From a checkpoint of a small multi-label image tagger.
Training: adamw at rate 0.00046, 12900 steps, batches of 256.
Data: trained on simulated grey scan slices of phantoms with and without marks, 245000 training examples, 13.5 epochs.
Rows from block 3 of a small multi-label image tagger, named by matrix and row number. Rows with one number belong to one neuron. Each number is 128 + 32 x the weight over its row's rms, rounded and kept within 0 to 255. All counts start at 0. Numbers have three digits each.
After each neuron's rows are labels from the 100 images, of 14848, where the neuron reaches its highest value: "peak on" is the class under the peak. Only what is clearly more common there than usual is listed. The data: simulated grey scan slices of phantoms with and without marks. In brackets: how many of the 100, against the usual share in percent.
# fc1: MLP up (model.blocks.3.mlp.fc1.weight, 480x160), inputs 120-159
# fc2: MLP down (model.blocks.3.mlp.fc2.weight, 160x480, transposed), outputs 120-159

fc1.51:124149137138121076091116166150085187147145127070122159167143157184088135140106174138100167161151147049133138166163125090
fc2.51:080190189091158157119137114186136141069185147104105132142113189137153133149134079117150082124190163121153096102161075148
peak on: bone (95 vs 3.9)

fc1.68:196072092113141151173100119138169186116108128133113186168159182117119128136074093085136114127090161124094107206141149055
fc2.68:081130073139098124176169166130092144086146185153073075163131140158127135100151168125094100133190080090114143088066145150
peak on: mark (56 vs 0.4)

fc1.89:076106105134094121101106119056117164189118077138106066142091065096103116108071158142126184164131117143098139108096102135
fc2.89:137153087152091159192085146145109170172161129101121127118161086133165189087087177097152105075152191145126172174141074112
peak on: lung or cavity (27 vs 6.2)

fc1.471:206148146119118130100113147088139123081131167085106189165121129165172173108162070167149088147097179091115184129132158094
fc2.471:082140167078140092146149132087092113155091124105135092147215073112109111144087177116159150161127164119080114098141131133
peak on: organ (74 vs 16.4)

fc1.398:091089139095104160077123152158130102094120158098130170200169147161089138144145094115144155094108153122160127113161087178
fc2.398:134145092100120116110079120171123077106115114093103174096139155145188130140132177135100124109151166157097147080082100149
peak on: soft tissue (93 vs 17.7)

fc1.37:157160110154101121104141128118134197170059088084100155145132160075136145164179149145134150145125083150053173166139104111
fc2.37:158118120115127117090135118123158177115166146163109177136100170169110104088120122103095090128127103176114148147180142079
peak on: organ (45 vs 16.4)

fc1.126:137096136107166153155166120104140202162115097107092110130137111133126144182120118125114160176154065170157174068117082142
fc2.126:116124111086139068115156116130103115145123125105181148083131096084158154119164109114139087120142052140096098129097095100
peak on: soft tissue (72 vs 17.7)

fc1.67:129139082156087077153113100101080128129089061091085083145131153144041111156086210100145132137129138151081157140080126083
fc2.67:109139143130090151184099131075121184103113149122121081164185137139149094103095177125110149111151138140103111132155157146
peak on: mark (92 vs 0.4)

fc1.464:187148118149157103152099076108135170122157136159123124112174155100162152078100164132103099150144115124161141116102166079
fc2.464:166093130166117177080161132175153160135147163164151158086167164190092093076121170089104115158173077181146117106107123148
peak on: lung or cavity (33 vs 6.2)

fc1.267:124064099120106095147135115149195119130118088172160179115170118141097105125127160091100136087114100172124134164087088107
fc2.267:135138130122186128090130149135102150167137145126179138071174170085164140131150079136133163125164120164122123119126166085
peak on: lung or cavity (51 vs 6.2)

fc1.308:126111165096121101183121119091088138122180147088085165116155144093117120134111083056129087115113167131151152149183141128
fc2.308:103111103187141155150177121105172140134101134105108148103172161108186127062146139131108112151109121133173152119139120177
peak on: lung or cavity (63 vs 6.2)

fc1.269:154099152141087159136082175154067127178096140121136167153100148143130201106166130146120148095097106080132114125175142130
fc2.269:075146099083151080154088100147112178093085105111112154084150178086144096116157091116151095145157120182109061118174119145
peak on: bone (74 vs 3.9)

fc1.246:145097122149138083106049176118154133164151100139182089153088078081114195131101113111155133104174097142142121082092057169
fc2.246:093102159130157192163091121102088153162117111101115106138143110123095184088104114124135125072172071138112089143103166102
peak on: lung or cavity (43 vs 6.2)

fc1.231:125124192081149124147076102154166165139100156093089075133151119067136170036119103122167150120081105164096134085140168102
fc2.231:103158102183144100154132148189115121129162144096177099158097077089157119153113159186137098096081099101170080097065101119
peak on: bone (61 vs 3.9); lung or cavity (30 vs 6.2)

fc1.430:118143111073121151105128139118063138187140150103154094139110193165093180138164123155120124178112118135046150142095108114
fc2.430:126189096131106163120135106141149165123093098064129099148158095113092098105077191142119154097081112126143171090133162084
peak on: mark (41 vs 0.4)

fc1.175:123112143143146077102065156145125185129138089129165141169147155148115100172133154104105145152113069142169124143141125120
fc2.175:066193144083128142151123116123130125119164150131092091113118174152121071093125129130171153154103142184117114104153137086
peak on: mark (68 vs 0.4)

fc1.264:064132093097157101148098076162144124109094158102119116163193098094155101154092097088106092167123151130173149077100161171
fc2.264:123136111144092142138112097120075163143120178113175138083099140103139165089167134102123116149102143167111111118147132090
peak on: soft tissue (41 vs 17.7)

fc1.31:126138177051143133060124128137109132081124123080089109157165163187147156130082171100144134131097171154134117187115147158
fc2.31:138095145103126101147109156143159114124156103152125182143165115148159146111139068138139063124139153158113085165107074071
peak on: bone (82 vs 3.9)

fc1.66:101070111137104090118160149155105171111100085177155057155110184102057151117174165053086126159172146123118167151123112148
fc2.66:145165114186070146131096129112125096105107161148139149185154088153089131165162106181156154168157093150104134121148133159
peak on: mark (59 vs 0.4); organ (35 vs 16.4)

fc1.62:147110077087099129096148152219097129161076166101123091178117033137100185088157116172160093121136129089079181151149107095
fc2.62:142128137163107148105168154085118130152114068101148115165155130110176137125097168125092149090125191158178124180136108095
peak on: lung or cavity (36 vs 6.2)

fc1.52:158142172133112051139159099158128118162101148165091148125136109086113196108094248149148153183105094130081160164125089127
fc2.52:104159078169119117175167090092118184083146164099155119127098146127145145085075077131132159091175174114181161174143090094
peak on: organ (53 vs 16.4); soft tissue (44 vs 17.7)

fc1.192:185109116166155150084156078171083160109163133112170109156134107155142092112198133105105086152114129116150170078159124152
fc2.192:121084159108109156135175121132083092064157140117134128118105171119157130110188087166126096139164065137097145086100114115
peak on: bone (73 vs 3.9)

fc1.426:150120147127091097110099090109130147094069142151106105117118178183088161149112164125143173110111082156108188138160140119
fc2.426:087175171116131082117114125177159134075142134112121177096110207099123156148080086085154054139147115119156084134158104140
peak on: bone (92 vs 3.9)

fc1.88:106080170126116138079113131186103119158148138111076154154123141089155168123133161153127176157149185141096143069124126122
fc2.88:077120120129123162126122179112096090176181124108074116185168093115145188115147158111189158171109086138116130119152120132
peak on: organ (52 vs 16.4)

fc1.314:132079119131170161119143112149096147124155150094158088179086130075157147093118174117131143140109141145126125159124132115
fc2.314:169176189112151164175087102120194080097112170178087098086112102077160147132141162186165082107095170129144115155107129167
peak on: soft tissue (75 vs 17.7)

fc1.393:191174150161112084126122120125094152118076219087121096166148059110155166075133161166168168098083140153154154099168119112
fc2.393:139106110135096177162084155160138128135102165136085109097086108189129174149102094136156192082103114100094163139070106139
peak on: soft tissue (62 vs 17.7)

fc1.459:121110105102143083160090124103137181108136168070053130149163107158098102091167164100103155101091083087114117125123139116
fc2.459:114163126133168137157138151169089158149102147147102078205127161147090137163151105151093098121133123111141088152154119137
peak on: lung or cavity (44 vs 6.2)

fc1.109:080162161121152170124097060201118124089090179160118104144157151137138114139109147162117163091072168164129138106112088150
fc2.109:187098144095186135144152108161139070142111097138158191134119091080175172106193102160090113096144141120105108151178129126
peak on: bone (52 vs 3.9)

fc1.20:178138180078088153128087152118056159096197144116116133157101164134157090097091154088146120190113170098129137130155096131
fc2.20:179071132093167100097138098169106079092134159118123145107110169130150145132158122168173101148156126137148073139106141144
peak on: bone (58 vs 3.9)

fc1.251:120110162111160090118042208108156124097189138139162125121082192098133070126115162078143140160142123153156107096079076146
fc2.251:129169161172137113164154135128124153135078134113130098090074163120135179160143097161097094088126087105115114134174133163
peak on: lung or cavity (32 vs 6.2)

fc1.310:089135139120120152167040126126139136117116151124105066165138135161159160111117170057122121138113125117117099141161106153
fc2.310:099139107185116157178104103148133134079157155098122103093124126152083165122135163083068125058116153112146166143172174157
peak on: air (93 vs 55.5)

fc1.332:154162116141087134086160161137134113115115102159102094096157123099119186139148137136142154144150150166123166144050124127
fc2.332:100168161182101110150188140160180165110053149189139111147166160077104071123171132146097137117124154076111159114150185155
peak on: lung or cavity (25 vs 6.2)

fc1.307:168071134194157119131105122179076159121141178134141115130141080081086171153140149126166079170097142088105081141117156113
fc2.307:156130187084180144087115176174119104139114135137139178079135178087143099122089065155159077082125110093155139190189170071
peak on: soft tissue (40 vs 17.7); bone (29 vs 3.9)

fc1.44:118108097169079089115144075106110089158144089101130122173134109131135144095116109152139166146131116094092106114186181107
fc2.44:136170156091121149147106155183160174148164167190111161132096155165081131081167118190156110117146106145104111089125132111
peak on: mark (58 vs 0.4)

fc1.279:166117153117091102124141111083138118097108098158100138124135143095135161116134055137111105104112144158106187153159124086
fc2.279:074143152072118100140135133114113124079142185165087108141152176179109124092132174128166094160147102113094152066168133167
peak on: mark (83 vs 0.4)

fc1.378:123073125159066140076109116149145163104108088128114146130169079132112181161087112137146193094121050092090151146100111079
fc2.378:140163178161191163105089174125161105105148174177154170110112160165088197122160144145104087127075069134059116082106088115
peak on: lung or cavity (53 vs 6.2)

fc1.342:172140149144152120131138140134123165125095144135181121121148101141105105073161102178147186148136129101171173144127101102
fc2.342:180081044216138150169099149176104137122116122109126109187076136108122116176127105147093117109100172087138197170111099161
peak on: bone (76 vs 3.9)

fc1.326:146140137171088064122102169128126102115068079113058138130137161116100111162122174130176190138073130149149153179086121112
fc2.326:100153160147100076122082115105091108167207185131089107178158156176117141077082109067115082108154117114098183096107117092
peak on: mark (90 vs 0.4)

fc1.404:145122150137128119088125071135091144075146081132094160180112138151181124132135104087128097112060166129148115175166064119
fc2.404:110148098087154135143116114108097115139114147145163192134123091146133095090118163126143160173183090154169130126108081110
peak on: bone (70 vs 3.9)

fc1.58:158123163066083172110079092144073151192157114121087229126148089140117171115094118113137117132091119106059097063145180089
fc2.58:083076138100139120096114143124157102142090122134141111090105090136119168156165197192134079173175078181111083074091110190
peak on: lung or cavity (51 vs 6.2)

fc1.312:067121165142093083076107143156120101070138102119109124145182122116121103117104166056116129124149105102088159159081119163
fc2.312:060141094081132104133089173125099117135111118125152106131175095140072119128147170172168134216149044160076125130087160164
peak on: organ (45 vs 16.4); mark (37 vs 0.4)

fc1.23:140142114101108146110113114118066186087143103065084166171154132126174118149129117139132101116078105080091144130164152137
fc2.23:106145163165133127115138131152065163161143082142160097113073114153103078115125079178157133132132173099169103174129170077
peak on: bone (68 vs 3.9)

fc1.357:146110123098099076116121190147085151110113148098104166159113149105173129134100201086141188164094108149144121174097126105
fc2.357:077128126167152179182125167067114176076156143187073080129099142130106091151085090167108134120124143128152134151139191121
peak on: mark (29 vs 0.4)

fc1.475:126136114102088164154141165159116197122099148169083139108140172098108156072156102163152144083089127091138169148090162142
fc2.475:099178107176069131179095173135121171100171116102106079137129107145086121108062118117125163080156139115111165107139134101
peak on: mark (82 vs 0.4)

fc1.456:180075087093145143141067119091071108108105106099133120155166132106102091117129078119146121109138101089094099124132146110
fc2.456:127194129102088147138123131103101118113144105116139111168150163124203127074155086111101159122128186117105035112143108111
peak on: lung or cavity (55 vs 6.2)

fc1.15:122168134100086130017127117134202181118124120131135150096155120175073154120169099153144100064097128123102178112176060108
fc2.15:104118122151162100117096125193077074137160134117178133175103175094126149149116118128132103097083109107105136130148071089
peak on: bone (64 vs 3.9)

fc1.1:163072100122079142155143102195122171126139114127144135099137141160159116077089055141144150155149103135153128155144108118
fc2.1:108112138158086119143139114079165135170160157119100110142111092098133172093086132090157084088182121075162126147118163122
peak on: soft tissue (56 vs 17.7); bone (43 vs 3.9)

fc1.343:131143158139158132108140097128124109160138096154081097111106089164088111147189132163177099144110167138076142118124095093
fc2.343:164105143124106120145113111133129087181147153128167100151121124156134129167157177138130145143151095147106127059073117141
peak on: bone (41 vs 3.9)

fc1.57:188104095149069113092105157118142087103166196128119146145099149132115096102091118179130122149145115152070176122106140146
fc2.57:146085116175152138066162113083103099085121082104102157135115066109088142190159123147106184153124130153144160138107137161
peak on: organ (38 vs 16.4)

fc1.320:107099104072078073085120126149125111114113074164110164181194173152151120153192192146112173148099155101082180096130135125
fc2.320:136137169142107131119165140096131167168146111139156162170178142151088144175089090111155154092164151166146126106114071102
peak on: mark (39 vs 0.4)

fc1.79:094141143149099150081153127149164162124154129160106083167097138144157137140096168100122092175137184104128076133107126087
fc2.79:130112102123164133108167138150123127160144121087192156162116119134166197158127159168076130133111119094166104139192096096
peak on: organ (69 vs 16.4)

fc1.369:154079088111141110136109105128103103081065135096132124139183170148152175132139148117127163105098124144130185135123149154
fc2.369:098177119110117115101159141109115184101168128147139159082090117149134120106133069124073076086134116122177095163179085112
peak on: bone (84 vs 3.9)

fc1.94:100100152078070130089121107124127139083129150082114161115151162109091137165171122181143131094169153179084197157131101150
fc2.94:158080141109180105068084132184141073147150159136158129139084123181128078105164180177133129178115080138080136126162156156
peak on: soft tissue (56 vs 17.7)

fc1.259:161105126099072074134166075151171125145141175091094128128129122096156111128107137167114171153140148102139131132160167140
fc2.259:080143137125150119085077064189149092121103120113141108172082129173141112130175170107092108100095109190079128131182092132
peak on: soft tissue (99 vs 17.7)

fc1.418:153137083136072073142109080146157130150102176066169138139120122099144112111095135179100179097174118133170167164077130127
fc2.418:126110128195091166110151121158148155132145117107080150160116076100136084107135146195127143082132082076131112129114152119
peak on: lung or cavity (84 vs 6.2)

fc1.43:090149094185115088115131142128113128082064085153127068133133162150113068138090125140128152083116166148121129154090125185
fc2.43:103138124153099161089152172096116090144162143093165088185148102124081094160189189168172149188091137187073091077126124152
peak on: lung or cavity (35 vs 6.2); mark (25 vs 0.4)

fc1.446:177091129071148162069098140178159170160078139108094134152127151129138206137122134130117102126166092169094091144118122088
fc2.446:152123094171076093139095136131119126154091168105079098151147153117096120143064122101138180079169178168147091088106098092
peak on: mark (35 vs 0.4)

fc1.337:175154099113127041138092151123172177149097088077129097081181145102109154104101137106120166114140168141130103141122117165
fc2.337:137161146163087137145161107165157198129140117106167169116171069092142175108098091119113124088128145121143119181193125130
peak on: organ (90 vs 16.4)

fc1.46:178116118127068108136138063186136165157123082127129144138166110130071151156116167073151110150088118162107080078135114128
fc2.46:127199118110130116131160057130114151133139103140139140148136129122122106135085048156097122127121105112190116173162109074
peak on: organ (88 vs 16.4)

fc1.59:156133151120119120134149168144144168096111112086067182103090111091153106090133105144141129130109123164132121149139127076
fc2.59:116113096127137111158172087120158096127082093093144133146152086142160105168148178166125163134145138134152086105128167137
peak on: air (99 vs 55.5)

fc1.424:139111131124111167148104151109097122134143160139124190132131128110091146180116070094130137101074159125156126071118100149
fc2.424:125155148137146125125085166105163119128137158088148109117119132137102145132134174144186158102109122128098143137151127161
peak on: air (100 vs 55.5)

fc1.420:120171161108166151162108124183100137155147113115110152147128175119159119153179059193089065082100140082128157168101127136
fc2.420:180095067168112106168131112166065169112068084148152129124109066163143154128119128085157089148174106117122153144087093124
peak on: organ (53 vs 16.4)

fc1.216:063132123085146136103128186143131167064085130108081181130127090158106154146099076115182151156107090101133137197088096172
fc2.216:095077128171090141094136172122106139157150158160160070137115066164123128159185155115127122141113083081092083146111136158
peak on: soft tissue (62 vs 17.7)

fc1.36:118133167170172085117138105126109117140108129112092114199153021078092117076161194153111136103092086152129164105118176076
fc2.36:145159134179125124146164123128121105152109117104142127154139128177107092097165099079120170130124122124167104170086098105
peak on: lung or cavity (37 vs 6.2)

fc1.25:081060126146154108069138142164093152065132130099120115131160163095097092099131136103156118151156132115110193174124066142
fc2.25:089165142083104135145100150125108144118124132177060123162140150178109072059139179203196155171136067134080122068133201150
peak on: mark (71 vs 0.4)

fc1.364:073141117078102111016091142138141151159049132131143171171179160143155187095155177148122159126083079130130180166125130112
fc2.364:114124095168191142091133143153094129152158076160104140141088134098125130173143150163153115123088164072083117117166098067
peak on: bone (100 vs 3.9)

fc1.144:147167106117147114121073160144111147112132156134090142133104104103142165130121072171129132170149076086089111207087142160
fc2.144:118166089101162164117096135103127194087165101161085109146116139185153104120099094156186188146076111138145132077136138071
peak on: mark (41 vs 0.4); organ (35 vs 16.4)

fc1.169:187084122110165086083121125205180119131135079138179146121098181164086095123097107114157056121087094116058172155143091154
fc2.169:145116116141090162155145126072189117160167117125101123149155088122087155155131103100123147087140109104098119127116139146
peak on: mark (47 vs 0.4); organ (42 vs 16.4)

fc1.95:071160095119127139078159166173103123120109133144183121126127137096078137114100184125095103121107109163096141100127103128
fc2.95:058112158130150102162130139124123180085086106166133142160177107115072116095113126157171084154131153095138118151155194187
peak on: mark (58 vs 0.4); organ (37 vs 16.4)

fc1.203:158190140152115140059123131156114144079145137098102127160158143074092117143162099131093114122081135111145098142162133093
fc2.203:178116136121111132083080127070166155072105155154131097120069085170074096132141143171107094165054146075085143136095153112
peak on: bone (36 vs 3.9); organ (36 vs 16.4)

fc1.441:103112135095138112148053167139136108113146143082106081133087139089140131110107197110122151115092047087099112127131163101
fc2.441:105139127137130196146181092075100114092121132168132133088115120162102126170070161120073139035169100123134166132145152115
peak on: mark (39 vs 0.4); lung or cavity (32 vs 6.2)

fc1.349:178172112186166102186046147147047161098155197116157115133192147077147160116098089077108111125166138120185167107112071149
fc2.349:097144098177130127150083131144089159112129180159090147069164115168111145149197081208112120197159121120119123164125126138
peak on: soft tissue (51 vs 17.7); bone (29 vs 3.9)

fc1.455:196141116123136103105123149135141148188146190111063167148179085161123124130155128095169134142105165065100118188093109110
fc2.455:061119102084149095136060140111144126099119136179082098133170166167081107077104138199168150182128127165052114085090183120
peak on: lung or cavity (35 vs 6.2)

fc1.93:147117160096058096086104160122130155103132102103092115085167126135075117141127167177123133112094163146107158092097127079
fc2.93:102111090119145122171138099092109175121142142174080123177142135157089143118099159108107095129178142143139163077100101143
peak on: mark (50 vs 0.4); organ (49 vs 16.4)

fc1.252:141106122112077095181114172129135171083083098120082157170097180086086165074087097140137156152107116114171107191096181119
fc2.252:084131102169137126132145132095118133087136144204103078198130151171107089147091112168153122135130159062165166101074197097
peak on: mark (72 vs 0.4)

fc1.152:101152104123121122155141148151114167073103114154138101139099091122096138137178136173131172103132130103138111150168125182
fc2.152:092111152062145111112082167139145144099091092143168159098186115182167098157163186162200180195107106186096098129093187126
peak on: mark (44 vs 0.4)

fc1.423:140089133160089087094147151101129115170138188141080122116095148175116137079128157119128116129120088110140103184146178115
fc2.423:114162174117131109081136094183102097138100114178137147123125094097172137129118110116094123137176095153118148188098157170
peak on: bone (33 vs 3.9)

fc1.309:072101149148131060122169165128183126142128124187101128129083122127138142113180183130105092144098142158114136192064120114
fc2.309:127077076111095083107102141184080102138166153124130160131140115106163132109183075156082077153150066164124099105089113150
peak on: lung or cavity (56 vs 6.2)

fc1.162:181145100175120060147092109100100136152144115097088092115140142113078125125129186077164101150150091149071111213101114127
fc2.162:126153153074092114125091135093112169130147150161082079160187126191106142138081184112134111169166101142080114081116162155
peak on: mark (98 vs 0.4)

fc1.478:155138118156172092147144125168162116080143133104139052158154097152093170079154189123137140131152088142085165192108129123
fc2.478:135161077122080110112103123086129162121080148115149128164138080113066087092118197157174145180092121096081119099075178181
peak on: mark (78 vs 0.4)

fc1.218:138121146076145167146062107158128132093120126135111093186163118088144162137093145080174202172106098089061083113142142068
fc2.218:115149170125089109117149100102180119136176128190110103101107158196095142150160151132120163085147114139081114093157170123
peak on: lung or cavity (35 vs 6.2)

fc1.286:085079101083110154107137113147143165144120144094110082168086160133099086152158086062165164167132177107140099159081071105
fc2.286:181141102124110118117071151158141119143175172114123154160114112111164197112102137060099153123160174119104157101105071085
peak on: lung or cavity (42 vs 6.2); soft tissue (41 vs 17.7)

fc1.123:110126119082098134087083102140079114109067128075113139168147132164165163149166124084177125137122098116084194158108130159
fc2.123:121188127093174140131120100128094126074157150103147126097088187115136158123126063095119083088118152135141126153154107087
peak on: bone (65 vs 3.9)

fc1.14:182161173159147137166095145152122138158122119106095154150089163084108148095124101108152068118185065159181102138164142125
fc2.14:181127155173164100169152138072073107146139111157132089126129119160165064085128125086097095105166146160154141116092125112
peak on: organ (58 vs 16.4); mark (33 vs 0.4)

fc1.113:185109170148099136140179154139130107089155172161114171186171085130144139134111120233149108159110121081109153122126130120
fc2.113:125112181076147182131170107097116137176133159103141118182147100094108178074107111158143149193103087090082109076106135096
peak on: organ (76 vs 16.4)

fc1.188:158101131162107119084106113142080096163176115091076147117115140103143174078109130157164120125099099146083096158152112110
fc2.188:113121165165158125139114140129149100164122139147145139072178110142140174165127171073184117185088066098074140093142119142
peak on: air (90 vs 55.5)

fc1.285:190090095131131099153132127129158120118113163055161061095148117158089119101183170098154130154162095102114161169136149117
fc2.285:070128105112110104137151167135105119130155193162146138124142090163109127109165158226166123158155078092101101086097155189
peak on: mark (92 vs 0.4)

fc1.412:153141141113117083164158125106152164131146172110083115158136042093127124118088169129133180086107110170144132136121122164
fc2.412:170101125164110103167185101115132158104124089063158161072118064140119140133123130137148148140142120136175106148158136079
peak on: soft tissue (69 vs 17.7)

fc1.334:189122167104152112062093094103129144119122183072098128109091180136152115099129147143156101177153119058144115123136130122
fc2.334:159118127105111078084124172177095057107098109088186146139147174101144099158195145121136096157096151141104078121117077195
peak on: bone (100 vs 3.9)

fc1.391:109105222166123096099146148108082144084109145173098193169107181117147100153101144114124130140118094133083118137084112146
fc2.391:105104115134160078100152156082076138104097173100103104100105137122093144136078178136188171176136117092162129091141105106
peak on: air (88 vs 55.5)

fc1.278:119179080109134101156054181160097145092095122066099129099184147183157104178086137150116118078113148139109127083129146084
fc2.278:142170131114173131194148161089052171122161120138137118140096163083113091077134125101097113082176144123158089117109116068
peak on: mark (39 vs 0.4); lung or cavity (25 vs 6.2)

fc1.184:153132084133130190096130075126174120114150092154097151167205108134077160157140165119154148165096088188144167093155054104
fc2.184:100059145129124125104073153133135106126110086133097084168089164186165114082162118180148163205102103139080142168127098144
peak on: soft tissue (55 vs 17.7); lung or cavity (33 vs 6.2)

fc1.280:144121130130115155136109075128096154118067083159082133089144144106129135146153187092165185147169067099126113091127105138
fc2.280:105195115130172105128119087131134159058120105093144109113135114136157148119080069152143088127104125080161122159197079105
peak on: organ (53 vs 16.4); bone (27 vs 3.9)

fc1.151:166100084140101174105103111091118076072156116088139124173081147173103115100141096166135105107081079167139159147173065079
fc2.151:087117124213104189166087154155161128202123123132177124138101114127149123162173108093134148137140164095165076175146142124
peak on: organ (50 vs 16.4)

fc1.265:115103091141112091109159143170169171124160079132117182135183162142094119119182110110124086111147129149176179102157098124
fc2.265:128104128102115094083100180153151070119087139145107147066109098129097136141162145176139128146106101120162124132090181144
peak on: bone (44 vs 3.9)

fc1.463:108076088181122157136081133100101157135118088176107173170130157128101149122125166157171150137131134097149062088094171130
fc2.463:167191151129119196190150151075101168160153149189134083184135173192133134149161101128106134161171063162083114149125090157
peak on: organ (59 vs 16.4)

fc1.115:110077063127157150087116084154115192172081146166166156107145145152140182109111134110110066110141086141132166127148154164
fc2.115:159129157159095085111133084123099084111153061153078121150119137128160121127130181151120149128117143119131095090098091097
peak on: soft tissue (97 vs 17.7)

fc1.103:149105128056163069105108102081164157146121137100138096095173087065098124139174114128120118148154145128106182072121165138
fc2.103:112110075204119175129138100162085129102067104081154099166146089173161106090178167143118119160170102111099156092097160143
peak on: bone (51 vs 3.9)

fc1.217:137105131158135120100182200101147127100146113075107148142110094157119087132160109108100070109126150138113159130116096119
fc2.217:155159166141140206141152108106154139131156146141151158172106101087179097117147069107095137117135158105129156112182068129
peak on: organ (95 vs 16.4)

fc1.117:105110154136089103119119146106153107092159076156137100170172150098113141113127125129116122148165137090109129194156129163
fc2.117:089128150036122110097050149130181129125183122147067105127161172136101100094140166148192101130120076185067134101120158103
peak on: soft tissue (54 vs 17.7); mark (34 vs 0.4)

fc1.315:097141108106152085150169112141071175137133082122168106085105078181088157114170088186129097175095166092115112086085088100
fc2.315:175091131138116082100173149165148104143136145183140116168152103171133172167176103137139121111118092098077163100110119157
peak on: bone (34 vs 3.9)

fc1.83:155135185084134156061125101123110178125090150109075137091111166144090127076139085160123122123135149097148193101122113173
fc2.83:104061166076130177079131113166118124162137174162111112119162117165133116105180170158161140160127115154072139079116154117
peak on: bone (77 vs 3.9)

fc1.75:140078133172162106125148069156114130119088136132091148167117098061151153160137188097141153135104151098156088114085151122
fc2.75:154146144118103114137117069148157128100123073125196115156120108089141138103129102115075115095140151141158091154140132073
peak on: bone (36 vs 3.9); organ (35 vs 16.4)